Weights of a small autoregressive pixel model: arch transformer_decoder.
Rows from block 2 of a small autoregressive pixel model, named by matrix and row number. Rows with one number belong to one neuron. Each number is 500 + 25 x the weight over its row's rms, rounded and kept within 0 to 999. All counts start at 0. Numbers have three digits each.
After each neuron's rows are labels from the 100 images, of 14848, where the neuron reaches its highest value: "top examples" is what is common among them. Only what is clearly more common there than usual is listed. The data: rendered scenes of toy objects such as cars, trees, mugs and chairs.
# fc1: MLP up (model.blocks.2.mlp.fc1.weight, 768x192), inputs 0-191
# fc2: MLP down (model.blocks.2.mlp.fc2.weight, 192x768, transposed), outputs 0-191

fc1.764:512515505468529503555537511501499508482504487496457546497483465468495483459543511488470496479506473507526471479471474489503461537521458514545478511522502531491533498474493528510509459458486511506527529451543452477485525479495486404489482497489456547488487504493530489514534512536496492530489507466483521525492517509507497517512497482487502516485477535464508522501501486496481464552471502505504535498476535500506505482471469517540508472514483506446487500494515504485483481479505476553504510501535547465527528517459498491481490523504474448453527502521505527480482465515522515471
fc2.764:476478502522473486531549498476493533463460507498463519479473510485499485497485463507477554505505504535493508495559483561519521504487501463438538522542478480473476532532540469479499481542521472511477508446524516492504505515480470521510519524488484510503466510515496547515506481506540502568547507534483497502517512496476488518475549476522486484520475469525548530472515482483519465483539522471490514493516496509498514487502528525493500477510499490524490499473507531501501544496494515430529508479530446524535480515470495507498474501520516514490504514505518541504453490484514462540
top examples: purple object; blue object; its colour: purple

fc1.201:450521468510539488512511502466512490533534512525492480508502476439534495511502515502477492499492526523484533486536470537520505488547483480517524508516494521515520501487512487476437521509556474494531494513502504511482506523535477540560501521483527485482478491496507488479481487514503480526469494532503508521500538554517531489538498533448493502522476512463487517487488501525472527526470507446485490431461501511535502490472512546545489508493499502529525499471484499494529456506504539526465495487501533451453467464502472523503507488478484517495533518461515527503496518447454492463
fc2.201:489485483486534496480536505544468487467510488540491475530478468487534481484511502499518515493513519513538491458487518512526522510491533541477514516476514482548494468509525504536487533494543484487451498498510475494511482501501475494460475477464534462479452530500497549509479517473477519503502495518527520470516496527469493485486531524505492517467511487486472486518488497479524566459485532499549512517483488505498526480520487482442495526450512494514484534478513510515452545518555537498490524479515543467541454492471474533499500502507452503482469466570505524469507495503467485500
top examples: red object; its colour: red

fc1.261:501543498511498480464495443483497495520509455514477502516487498530496498478509460496517450497465475547496509500516529508468512476541458498499509472511487507492481508518463532501497493510498464489453498468548487500514490506471484498481555434477505505500534502510502506478491438496521532541467473517510494518523506497529484541487491479481499507510509520461491544541506491467470461492529534540456498506540476498460543478517503516499479486488475486508480508492472481453439503482519518528511488445469525449487466497508502482452489490545463470479483513535510488541507480485493542506
fc2.261:478520501525499491520528472491553546479503468479468465472535510478489498506520457494531516538506527489511484473497502569525491469506506455460538539458514518491478504527519480512498502506475481501526509434478508513488491510493539510509480499464453480529524487483510499499522532484517479494518512477487494567498506508512501474468517508450480490465460486490466483500508477497474511478496504519523565499494504504499543486498530498501511504538442460518518441495465524482515458486471546474504519485467485546510485517479477552510473543454492475494514504506469475488475494508511516537
top examples: purple object; its colour: purple

fc1.509:509499530521522538501528512502498491545529489487449460506460488498448480468520509478530551488509491487515476488531506477509520488525456519525490500477519506482503504473539509523527525512475551531514493513485517499522508475458512500514494479509511479506506467500440474493451506522544492522505514459520542527485495486514479430453511460521510477521420480507495513527533449534486526500507508529461513510527485493491467499541518550496484493538518543527478520484486516497480510496508488469489521522495499517435509453495465501537530514480484523499520497485490521506521496485514450485
fc2.509:503491478515510467547464456498554487460487464492490522490476513452517524486548521507480501483514514519477517533488492475501454524535589500480519491543528466514504495508478473465489484476508408493510497486474497481505465497450540520518461494511497445501524511513482531496541467488510517510502461479491501492505535526517527507492452513489527502464497485489529542493502522480508496487482525495505524502439458494470533509497472472507511491483475493499509478537485534499454474488494517531527526498472547490507516499479482495471483476518482485514496492539500497529511449491498533500
top examples: count: three; teal object

fc1.113:484494445489550522476474481489512475475505526477497509488460538497511515514509467553521530525504489489477512479499511478480509485521513535533511484572494480480506492472468481540484497492530510474464491484527521478493519505465465502515477468440516507502517501495517478481495527528480465509485487473501512458478486493524487490478512476463455483467490497503499487493472472444496528534503509544499489574467494484547478475515486500454514502521492499479510523495437526484535518552509532517470488500464544481466503485478495471473517489502477459500494464501522502473505466476436477477
fc2.113:518505467509459465509522509502502490498495487498523471508502506492492481511490481519501493535507497496474507443483479490467516524516496508473520463493497496487478505514512505490479490491442521537500533535499487530500502471492510536449479515539476464465490510523477551508558514478505522483516534480482451458479510519538541490525457504549494519488478484481527483499522462446530483500511516463473545477504467500513517492506499473502490497496492509554485460433495492504472514515475549494502461461503438525484559492527495522515497514528512506479455503547479496557453471509509519496
top examples: yellow object; its colour: yellow

fc1.222:500528459505459497521494508510493520523493506490479543509493507529466462465518495470526494492475498496509530470507513473490473512472477522487469490453478514459514517490498497518498469506515464509480541539500494506519533465499453475480477516514477488503502511510539503470509488553460495511495465467509488469542517504500457477506473475516469478470502474537531492464469503494469485422516523464535486486516515490492455468488486464534485475534472486496460507501554551516477494502480483460504551524528469495525507490473495447519471527539499535491483511460512507527478506464481539455
fc2.222:481501528528564503491502465539517508446501487479473451523471493515520496517521510493565483495500523511497450504488498518462489492523583522482522524515499464527542479541476519492479513497502527489510469539522492477516465573493524497493503494443500446483469500481497467489487494492493466499436483467500466526471505509517499528492480506502539487458479481478471488536516485526507475528469475545505521530514512536539500480488518469512479523521466509491488475530502479496505519502503508508518472516521526472492499522511498507442514446480484519489515541529470492487510491518486485526
top examples: orange object

fc1.542:485489531541533511529477500492501459497531504461505465548522450506504526487463511468521524463499454512483530504475505478492467502487530531513515487565517492487563493494478481489510500475488529506549534548493468544441528484525522476441513463480468512514550505501558527504489510485502507492488473453480479534468520489494493517467512468503520479500488503488514490491522472509497503503485491496534526512462516518528550495477474501529482494515503494501511479496542493507471515491500499507490495472454464487511502511423484535521455474500495507487477504493511485529505448488535528476
fc2.542:484513530493471512525547550509524511496530494497466485512516548501453477500479511504520543460501552511507531496483483522518468535469493451463507492471513527476495476497509518494449488453513499469500516533533472534528485553476510489500488509526506506490484463479529502496527512539540500495504529485425464524488559501479508518509531540524478460479473508504493476478505462497457486521504489490482512472510517476518557505493495510496484483478503479456490493468482480526505504509432469489540522470534490474509485469508521471459507478491509513521464552494516538511484493505520495521
top examples: green object; its colour: green

fc1.512:485529526491552493464480463476474496500448458457496515462521543508522486503531514478485532507511482478485504482515522503512483506487528515531516521514495458508508455494495433478510522472479465478501463543489468509444505469511503509496469523530550484473488470535523463503498521533500518499481517472494508488518504524472479506505490481425505542506520489499495530476525468483460485497519450520464477484527509476530516514475515522529481451472531486515552470474484500525542533517526501512523504459487473476542516486520494539491510477493543502519501474524495494496505547473516527482
fc2.512:520505530459505492506504504520491490522519543485501455515504518500572447507479542544526534467533479510491499552482504517481469494501505518487506482530477530507491495487526545467510528485530492505518484522481518475490467480486475491537494453509471496513506541494466523471495497438524507475505509529486513511447512505504495515523467523507505469489482512494524506521540484510497519471503519523532508522487507489483476496475526511570504507530489507512524507470478502518473521544489547546531454513511515492503530540500468514485445446477493566485505466479446490510490552506473501503
top examples: orange object

fc1.750:487547558533481490494517499481478501473498491507460475493499526530521499505497510496479521484502484529480510455503537503509517468520520502504530503497544494481495501518478543480484512498456504502534440458535472480473497497497492476497521491496513536509514484489447494491518527488495469538520510464474513551521526483461512523519495537508521496468483476490490528431476478560492530473538500422491500533534528483468485491480484461515471541503458498467494471524566453513433495500474518509470530493496457503510501500455500517493504492494502514477474502485540492497497504517490506504
fc2.750:521467496537456483499484496551551477542477484483473443483534519512476502488495512492494450482509490517502492517481536494516477527499508484481455489446496504471532533480493495490483481485487456538518537501545508501467549566572517530536544530531520508523488519472504504481512515473525477490458516516491498479532566510500472459544481480514485478497507469509499454487515494507503496483520481484482509473470505515488498507474501492485470530464480514553526475459465508498490489503463505527510480458494478461493505493471484460509525482505546507507503515493482502504491486504488516447
top examples: orange object; umbrella

fc1.719:502505498537462530483478472497514518540517511529505459484468480459442506500457432455480485554484530482463541480536490498507542529531481486560526501521499513487529551531477478516474481496494546479502486456462496547497507474475521524502507465499553466524505507526486533479464474509443468487502516469513506503505489505509505535499471527485497484484490519485530506508501468493474491523486478498472508476548464446504513499503488517503452497498488489514521494521470510491497456530497486504524496493471481482461448489492477475512519491489459469517508488558486500516507509481498473501
fc2.719:490480524472474499546522525510503466468515467491509464489482543512518473496500519563494508474507490516551486531501530493477486516519551487481468545534526470456476474493488505476459505468523472539513518546520484490494463526500499493505486463442454473526476482544476495528521504447558487487526480555488469460519502538484507503460502475530495517504504470496507522503522542500488495516481523536532507458484488477501506527490493459540491473488507488474456502507502547489489490533525541492461519470526483512520534540500482472494478531496487532490504470514490512526485496482502492488
top examples: count: three

fc1.289:465581490515481489481475501506521472541512524519464503510511528442492495434530507477465503495463521500499501489528523447489478470501506483477486524485494531521509513499491464492477506533437505507515518497504529495466504463514465497517489498513508492512581498499541490486461447529483439480463461522481481498499506485467460507507524526447464497510515485488479529521502459473517512516483542499510498466514505490525494488522476489477511530544484514515522492459480516528529497540435515510496496506472508519504503504526511446524485504526544498511480478519509475492490524479480520496
fc2.289:516499459475499502494472518532514479479482494509467458513528497491494484521483510477500528469489545469516460507534512545472543526493525472464490489507507487525571525490489516499466517476510516535543510551504506470542486537528479499490476483478472482485480506530480514512567524471513498509500528521501468518451501532493493522490492506485514477423486507494540504516507483480493523509507521491531472545482485491512522510448495495539463480498495437541457490497524525525476508505511539479482470508463509482559515480474491497485539480519534491468477516504527484534536508488488534516
top examples: orange object

fc1.620:545474475522517501529488522467491512517493487497476527460468486505478511480449491536496476493503473466508466490494503469513437514527485470502493538462536496477464521518515509440503502490520507464504528478481514465485492498511506516460453504504510528446478471521489460499491507522466468515503490516482484498532491479519478497444545490500489497522448525525507509529519529489460471543496537490552549511518486504513507473493521483469501434510467503482487535483519543502503514479498476499512501503514498511560486506465454497493526503478493499438505514563504489514512498479556492504
fc2.620:487521524547481536518502512508512542509484523469491462482485513520517458509540517504531532535458551467489508505486491503464476481473527455479495575493484490532473500520489498517474474530513510524455498498498473506509528506477495468474497516472488540523459468530501462499528516466485481508500481485455507486541481523505481496504490505508504443466509505525441543481496489467445528499504476515514529523447457528531511520480512496506486494536461491486495541482507492490535534504531492511521502498499503507469526511526477537504507472552523521475480467470485484567485486502498506534
top examples: purple object

fc1.309:457479484495459510478514484540525477496517491463502505519486502524495510440486462467519468504516496509462504522520492518530496485481487505507497507479547529488476523537515462463461518531454490482467458517521495514514492492512485468536480498551498487526494532493500477479482514445524505527531496490539485534512481492536500477508477520481514501507476479506451549530495537536516502534494476489503520477505521480508494507480468486548551487553553499456523514519465517510514507471532505494462512486479507493440548502543483503493549472517475491512435498486513465516500472519511477531
fc2.309:481470543479521503467508508489495524474496500491476477495509478461508525469528509524485497491500491491512475504503434518498442492480466522498556486502511515526481461545516516549495507467512485500491478481516504498499491507515466502509464567517498471508479529479489535501533482453509493479528557487456565481508531486487459525489485473479511477529505483529510513465516483470506480470524530483515493534504485540498502485552481528445477505507500482538491559495540508510491532506460517482559482515524503528515538522482505513473529512511517517483441501501524455475486479478480506523
top examples: black object

fc1.461:539476469473471489473469478488497460525493466491526479473490521463501477486500532516506490494460531465473498529524468473553491491525509481486483474507516449495488470490482479534475525542493481500535516474524508474505501520548497507489497485535473530518527523499476499539510536503480503499491492536466477451473506482515507498502521477505512498522486461550497540468499479490510484523498492530464562491499484513518506478497497505504507517523520481533548521506467558539464511521485512496488527559509450509488489517452501446472559490531498524534499525514523514443499525513538531484
fc2.461:484494490514491489491520522470524517516469547470459479480500501492504561524482481483556523549512491509459484495445499549471512510469468479446509488488535533517484489504503517491477525537539505524511493489491466505493523504474483492516473502463471486481506492523486509449516516499478484533500460500512503543542467456511433503506514503476496514509515542514483500484493476500486490518494505511536531496527521505459532518517455508480497490529508523518478577486564479503473462459502503480501525536521489531483492533513518517476461483487544508464468502473473457498502482465498499523
top examples: green object; teal object; its colour: green

fc1.325:545486478485470491475471528516460470485515490519496490481526480507506472533497497497509527525513485470463463499510527488461502520573570447515508512522476451487536516520495494491476533454514489505469441473512483472485494482492456499508476502567469540495479520543447538522476522510531517484456488481546479477494469509493486517472492495509500498490501520520473505502512469485496490457527514485511525504515483468510515511507506471523499513515484454545460508490473503482507491532497505517498479477491482512554540491519522508469520516549512473485525438501495494509511473491460534485
fc2.325:521498498506454499532489508498510465493478499489528522483471500482510530483494481506507503496523518524530467524507481529481489463465476501495526464503542492536491482506444493491472547497487442455493490487488500456539475485497505514503475469457495483497509476470480533467525478481540438485502519466541494470477489498491539510498532484490549482494471519478494502497529465500485511507481506491545570498469505528530457514495518483495470480548525475503474476467484502556474502510518520479509486525489498497524478511558484507519520562479460479460523489546512492508459471459499531481
top examples: green object

fc1.563:535487525503495477519510460497439465507519478510497477478515525480522501526539502512481509534504540458467489529499522489505514475510507507479499496501487485521501526537440502541487480514490499459476499497508516501522472524498487544483481533512507507453485491502470498499461487531486450499509532467482526466545491538514529494534461495534491486498468493487486483478507453479507423477528489435486531515508465507495487507489544441484501489517494506501519482503537479559555511528487468491502529502465492528496469529539524489539502529526471528530489479509503532494503472550499465483
fc2.563:478514507458507501449484491494505492522475440493471492506513510468491514515485550480486495458521490505538478483507505501483525518475525527536503508532531500530479479469455486521449538505523504478500471491528515467475499477477531490524507465468481499485529490478471501486501459499501509450503472511522491481515525476523528495528481469518541471520479515485500509496501496484504518546484529539513517504476489523527504466487502448475456513544488472539484469511549516512442504500549511523463464500525505485514444503488443531481542498494480466512540473492488483427495522513532498511
top examples: purple object

fc1.178:506528495489506514497488447483487494464536476511498497479489508554496497487446522507534510519536481484491499534490451494492526501497492492504521521466532536498518517489472517525504495501516520534495417496556520513520522460549489493460569472504512498488481488472455525519520480477525516517539513472506470498519478497511540491526513499513489498485499512491497528459513522484464495478508507517456483495550466486504458515462476460510536485495543487521465478501442512468490524542490480474474549495467492489554496519495501501536479476539478510533525540500507506487501519465479464519
fc2.178:511455482514498504487536520508527494556497524509523450509501519460512517525513439508536476541579462484516471515495500524507551544477520473498473522472484528474500493469513495517512474526510504501521478466512522505494485505473482494545502526485462494486488478501491436509507519506510506519514506508506515499415534521473478491483497527523490494426442496475497539520439498531537486519467486504513458499480494477495475518515482528499514534488459507490535527479501508488477508467502508526515448497480501488514502523482506516493522456509477494492507541460491494507524531531517486504
top examples: purple object; pink object; its colour: purple

fc1.19:483495490466543546474536518495489499479502429525485496459527492473509502506463485524506495482486518481453478484504515509482526541537527467459536520422475473536479512460509492501500506480510502441505486490514460468482489500500490516514485493514509509472468475516471497513494523487495476494455484494531489480494495474500527535512503463504505487503490540455497511496441464460488542508505522513503504530473530489510518532493525513512440506513523497479485582467482464522531457473486482475510474506502521460490512486486499543537481487491465499490488489483475478478488487454467522528
fc2.19:483487452504516496525531507480536513536512518515473533547512528513490462517510548521535432492508482503513508493539483500474506492468478495507490529507514508475504519495469535465489513511500464536482530496493467512504497485499508453528525463489534472463504481527499498486508489474491505489520474495447524468507508524518500441481494539464491489522489513527500490502519496506519498515505497491461477470518521515472483505508490466536493483527467489478506470529505528509539518491525524447548467459465522466576489486492464481502508523558530495492521499507476472571493512528479449454
top examples: orange object

fc1.214:502487533540565453506539527487548517499467481520502529517465497456512483471513530542495475498476490497453482473503491517515497494499521483487474456473465475530488519529483502453466517547546524501474493495520513503487497517518492495526491494513492525471524495526492521512501487521576498491494490493520500522483524516533483448473556508509489509496469522507526489469536520489463498499496519501531520502543550520509530505466519518487489512547545524482460533503473489525492491488525518474511509516507487461540544488509474488450483522517530480496491557518547490480504514498552470484
fc2.214:458519514469486525511504480474538482488504489466490480505508497473528498484476517458502485491497521521544492507508495522495489514443467491467544550505483505512464512518458498500517501551528483505458522488483465483551514461509483490534497525494460434509493469522483490473499490478516477497487513519466503501507473528527493460510483531531539487503472465541505526479499502447494516465526478514483488501520462555494500530495503498503479450526499480509480529547540485521516532496547465472542521515534522540504494542560476494527529496491476514465455481493544495490517521478494489508
top examples: count: three

fc1.342:476477509531513570564529497503513521479489470513477486495489529508509509539544510503488462481505507513495546463516514524494535520524504466507482485491535494513532503443518465519518532519525489469481503445526515466507462465476481479541537499511511506466474485517531489451507488556529476453489496462491445526503507509475501508471532506485512502491497534516510501479499473503493486487505492480486526484481459477516514496517459467474508561451511522524466522486498491469499506504472539454485485488525500508496488496557510524502507451513497510477550493526501505451501497520497555508
fc2.342:484504491483524477500549518484480480535527502512488536497493539503529482548498482497474497525504478516554473494557515511472530523491479530513464555534496513465471483498524517476475486492458523477530438525494496504502526535494522496493468488478508477501472479528513444536548541463513526496527479545504517470503479479501484505472478460470545500512481481493468483540489513482483492497515509514514485476500506543531505454508478470505499514501508517514521493480522530489461503546533510501485529498480495471497488462554487488458480461474571491508487458514514494498498542470532470519
top examples: black object

fc1.250:538499522501519492507528506486533491501529483526492470497520494533509487496476466465531497472520536492528545481474448515536461509527516491524482494451526498507432530499507505479525562515486541503496489501505481488488468502472542524498510513493508507490488488506463523531531535528528512445501536499510503517521527484522502460538497483476518488471500445515489512454511526498524511487515493479482530497453483472462528523474507524534516465505459506531454536511489490505548520514505501504493519502558504499482518536528515473530490553503500522513452544471553550502495478467502511491
fc2.250:483512496497524514460498476518482528468450493500499499497486543503487517474483451493502510508494508511499495486539516485484515523481478534476487528534508511476458505478496477491483513504483511478548475468484529487507492491453498512501501489479482474529506457436521448472501549513488488504484483501491532524487481490492519513480495481536528490460472440546498514527555482506485523493489504493492496530534457500483478492502522499493552553475534529536499498465474535512462510510536484480496459481466509467520557526473509562493543479536512497490524529500540472477515531545472515549
top examples: green object; its colour: green

fc1.515:477447477505481510510507505475516454507504492481487481484505492510489511497536488492544496509512486500473502494481515509520506496524515486481491474496531407500459474527525478507518474478447472484548484464476468553469453489486455564508480479536464474510488448517509524500519525519477487453482527508492490493498470506487492486497488524483501492539487452514473547490500514519488462490487480471474495560495497489415492532488544495504467526526501488524501450474528492519511466508455525462469507509517503508518520544500470502513519504492467497544517482501471509515507518509496494506
fc2.515:514524533488509502539512497491545457549487529484519513504511520495489525499527475484520521528515467504495496512518530555482477511484499535530493516463488541475504494534502459486537553505501479506446472506477489504469470514461476499491470536486470458483532496456491498490534480512497522485441515470476487480521507525492502481504482517525544466500504439506476512502533490455489525494494487493526485533503493450471473483458504502545501490504471429495501537495489540518474486498506495513505450474491557521468486494492511536453524484522500563497500515472469498481500487470530478502
top examples: green object; its colour: green

fc1.492:478508481480523497504513492516456511503453493492522514482471528497522489501531502500495489513466478500517483490527543515466573473501492503481524488512471510462498488530499509463501528538538478451512481458525508487519517483491459521473508505514520538506512513508478490483538526528529544505508487529522515539473465523564510499475508486502524472507482479506451483510475483479509509521485520508521508444523480530506528444463529498533498543470507482452492480520467505532510516494455496519474550498530479485457499518467520496501522514495533487511529454473530496547525515505499541427
fc2.492:479466497519479482508492497481471472467472463511519512509531550554498491478498493513503494519513509464496542472462500499472482472535519514500480513461477534474501520514507502506494552467468519522465515522485511501501531444527509545460524472486496520510523513480509535537467481558471504492530492438525474452537474465479496482455495491501491504505471501514477561493506507494495522506525551520499547496520526493505486477501471482518489478542496497493487450494472470492552494509500538477475519515528477518541514481508551516492517512477522486534479507476425509487512505497497464492
top examples: yellow object; its colour: yellow

fc1.418:458486508508509486528512505502506479504533469485512486548523487538484504474444529485525505497488514499517487433492499514461516507473483479500508544490499503486450522538526478490522525492518492510525477481513477488503467513468479505496445537491515467477524473547491548499431502447505492503501489451530524526498500495497477572492485509494516523500453502455509471508496492504506471499507556492518470540485493492517479530502514459505496482491528465488470519452513575492516508524489483512464510468458561505538498496486463528490517482490478504499464497522501511487511466485515470525
fc2.418:492504473485539467498543534496510502523505495480499509472487515512447503500506542549484513505527501483512523521524474469488477497488492513512505535562512493480477525477470517487472494510475483526529518512494452584503496502463537507524506478500496472513523496531504497529508528485527541522533460502456491471478497510522522451467479531497489470550517528508518467498517523503477523515495456507527536451506526474496548470532449508501513489517508514480468507528469510497524511494549523447490527481494504459550515540493491488481468550517509497481486493473540485511509471482503551483
top examples: count: three

fc1.303:501523513498471509452523461494535499454505511512488472533440514522499528436540505455465470477471530520487505504521501490499450503497518518524481508501480486495526495505486480489504526521477476541487528463517508507471524487468495492518487484487487489470514490503505490527485448505486477502490487484529480497495513498496469461502518477478501563449487510509495517464493494484509515498533542485445495512509487492492484459526509489489531453488451494524520515498486449530439525557502520514486543487513500484482497447503459505487505545504516553527499459481514439481498509455525488543
fc2.303:510553477506503535451542475522485491495491482490501497469507469485508455521522509535505530553527475530482468512478485499463474506525534520467522501488494494512498496489486525502499443523521474501508459573472522535493513459488520462480471472491495506493505549490534495442500500447503490480469494466500505491454486503447557494507493545497486432471549486480507503487477483504462523513537476505518512477484508478501468485492499499525526493499532489524523513445476536523518482499535543506494496500473525482505523512507523497481499491513486529450508532475482458536501489474517519500
top examples: orange object; its colour: orange; its colour: brown

fc1.497:505497522485531481514526487502511497466539482529480523486459533486554498471514508506489464474527509496516507466501491495497442529489538496498506465454487498540495462472501529472495477503474462486486499493504575472509514525533485538552457512521501511506491557523475559504481525516508511488534524523516465514504495506512574488488505497494523467497498479502486472523507545514477573511512502481475493487510478509500520491465464483477495443511515471466468518490428495470506497500501528466514525480508500488550479524481465491482490476514521522491477475490522539534507507525491511483
fc2.497:503502484530502535472524509525480482495474527469472497475533522499537447480506524471502519483507498455484501496489471531467498476503571525527506528493530521461448512513518488398486510525516477522534470484501559490522532531506471494518478485505459551520489522512481507477455527510498536503499458472497463506514486484537491499496487492485487500439511521509480513480523505545464507491505506543500480468489451505539473478485497483506508453512485501484482539487498511500482492509508499486469484493530506527504499446498504503503517535484532480502500509542520474554470507509538515465
top examples: red object; its colour: red

fc1.232:486490537571524516555546459528490475527487549468505500485483485516496456520495469468506456495551548459499531484499476488505479516498485500489534504521510458471513541557526490490495503521509496468525552498492476512516506511502497486499497503523476496536478498494480510534458480483481493495522497492496529512544505482482533530472492501516491496493461464561494431466500472471508478471482515494491497488505462531534507490477535496507516480506489506521499478482545531499506513480498479543546521471526496515491482474515490511517492479505509544472506477489466472499460493508486425543
fc2.232:509499482456475496486472486534515467471527493477502467480491503469497505476499531512513510481469496477492483524509485525456487503496532519441514539521484456501501514496472544511484502510521431539536496534530515479512455510483528524533484518492531500485499504494536456517495485518519461493515475472467440451468476527502523518502478468461560494495527510509474488495518540518525523483464491517553515462521541508527496476494495468509485510474514500513461486528525537479503488515505488480480489494519504541521439513481463475472482498526499493449447491550499498503517480473524518535
top examples: blue object; its colour: blue

fc1.4:487472504474473537459486509447505483537485496494495499501488473497487500483492469431505513534463484428505487486517488483528497494509521503494497501493509492517515478492468447504495467517450505510504474515473484452508478498524532536510520526485506442492529477482550497495531476458519497486483513473543486484449492511482496525507502491487487506508490521448476440473525507505473503499476574508501532559500517511526508481497506546490479492496513477491487551479509467494474504524537506529503482526475537451527525519526528520494506501504493500506499450491465553456485541499532502513
fc2.4:504531485523471489485491475534529486464476468484508471444508526514494456518493499492519525473499530527521454501510531470500473503502587498457473467507514526506537495519482527500499528503470491551536534499536530524495517484452485485452523491507503538513464500492535531503519497503480531467525504471493482495514497489539485472512498478529524471503515498515519510483494511540474476523496536519483488505463492495508514486497500434467469518476498488479436494461491476511493508526481531501490488474483516473491496513537525469538480523524529483539465466469517535542483511512471510435
top examples: blue object; its colour: blue

fc1.177:531563506462505519529457508519484512475444478485473526527498485471492515532497475499494489433482442534528512465489475502512469514536501525500480500494526537524507508488494500470556482522486520460503547476536494526507516492521513483481492488527487542466475496482524539465501520477511528547466473515520509524501540517543532504525466477505517526455473517469518484512488497534466500521540534507486544462478502524488505462479477527512519501499473477492528515501469513437495495492488468499475510492505473475526486502461475499513482505483455486530451521513494479464507462520482500512
fc2.177:496500524518475507525550477467505537492515480515469479496515490509546490480509488478498538476494566530510481507489473523476506527492498450504502520494508468498492521542501507500509480494473486498497471521561493503453526520504497493481510513517493455500498482589506515534514527502517539505510528483487538473486512531487481510505510516484462496512472487517527492505542459422469473506501486510473516493506464467502510492545546517512484479525454499496471478548480487526515527550504498490495514494512482543449539515510514528480499490500504476442490470545477464552478488482523522526
top examples: purple object; its colour: purple

fc1.398:559523549544508480505478503460514493431477465506464492530512518493516492490502433488449440454494511469479523490479504481482500464531539492452513524519489479521486533510501476458518475492503507526480548500505511514522488465480476540506501524520476469560523495537536474516501459509503505525486501486500493445511477540538497469531503477515470489508505516479473497518520548549502491483533521464457487502499484490524522465527519518520515511533501492489459523527490502476513502524476505480470476487510479521498507502507488480506446488501505450510514499540516490514519530509492472475
fc2.398:494511503500464554483521507543477504532470461467480441482465497491475502496484523523537520478508500558496509492512500451458476461515545512531477525482534511481483461499497488489493513480526501515522450508528529503530493500528483527504519483495476513541504499526472509523556513486505530478513536463492485504494495515515481512530482482516499484473446477478510497511477524453476514517500515460505485496475501485490527516446456484487480505464524571545489514489530507516517487501540483481484486499526523498495484516445487543492486516484497512455479517490561543532517469552515512515
top examples: count: three; pink object

fc1.148:565499459515474529493519476505484507520484524522487478499500493506500514487504475457491498547502475514502516504522502510472487537489515507529491447530469515493536530485490509496538503473466523482487491534496496488471494502507465464480504513468545505489534475444521493462524519523507518537487537520468468524463543465503507532494505493521529503447476508478480499525494496521485480491537550507518516551453482498474515515522490500443472496495527510489488514472488458501448525492479544514503532536486546463487524518520537496455513523524509487487471470484485550479495495541475488436
fc2.148:518548516501505495497466496472525498484520461490493471505477501529555495479491501489533555477484514479486483505514504504544508519493517521488490523523539480477499516512476502504457511487493464485466511541481485469547496490476518534515527479480487431504498506499487506481497512534517473471455458489473472470529484517545535498478504493489526515496526513491509491532496484509512532499481537535512523476511455490533488504488498451534492511522443515491446475541520525522478500541543494469510498504493509485522462478477471528473505545539531504449447510544540536518510453463486476491
top examples: orange object; yellow object; its colour: yellow

fc1.365:454508495502495522529492507500526518534467529478487473531457517492522546489505503494497489530503550478519513455474501511542552485501491538481498504538485521497478543525519470502487495504485542518499481492557461532458517503513482495527494495546511477514506490502483514511477504502508434533472483501519511508514533495466489505476537495501485513513517506433525529427500482546545489551546506462464515498473507498488535497495533508469502512508501473517480520511466472517487532502509481504512524468552514477469500499468474550500507489511510523516499487477438481503508455487496462463
fc2.365:477502519507521492510550507455483497483500469490512535511528502506451479449499427495517516501500459511516478525530487481503513476540516483482492507517555482475506541496485528504489513511504478527491475512488514506563499476534499529523506492481518549521461531520551493507490512521477556484473481481503467539482517516501498477513474519561498496506515491479530496502547487520460552485462520523498512531537508527478460480509500533525520525487447524455507520476484487497432492479549495515520450501493489466517487487523485485502504478484468444484522496529483495476521492502493500533
top examples: purple object; its colour: purple

fc1.596:459476488493524501492476538478523541515520506504487489525459488475545553563528504532495507495474475485474512534498474518499478482502529513488535537531518508519488494480460491465500521512530500526510498504531549489521491513514494547513479506526473487525464491522535516516508488493512498507505511493473510491477504475513486494486469461479475543507504519563477440524528496526453510525509494553510491475451529489481511482494490538519496483434517485442503515506450511485528538460559452559505506487545520481513469500511512520510457513484507478511481482524493504513485507468501499478
fc2.596:505541538505521478486480545523532477506482534485505494468498501538497435518518511515508521529504519494500466451454490550478447521482522446494461523471525550482481511452467496505501480502472473486465517479527498472481498482477525497510490533517541515480538488517502483506475488529514513512502512464500484500532521520513504481491512491480485495482465510505551507490505506484514497476495456510508450498520488509537460500524478497501483485509453538524461515521455476513513528504445475504485482490504450490528540512532487539495508444464534505514529504521518538509471515508541515441
top examples: red object; its colour: red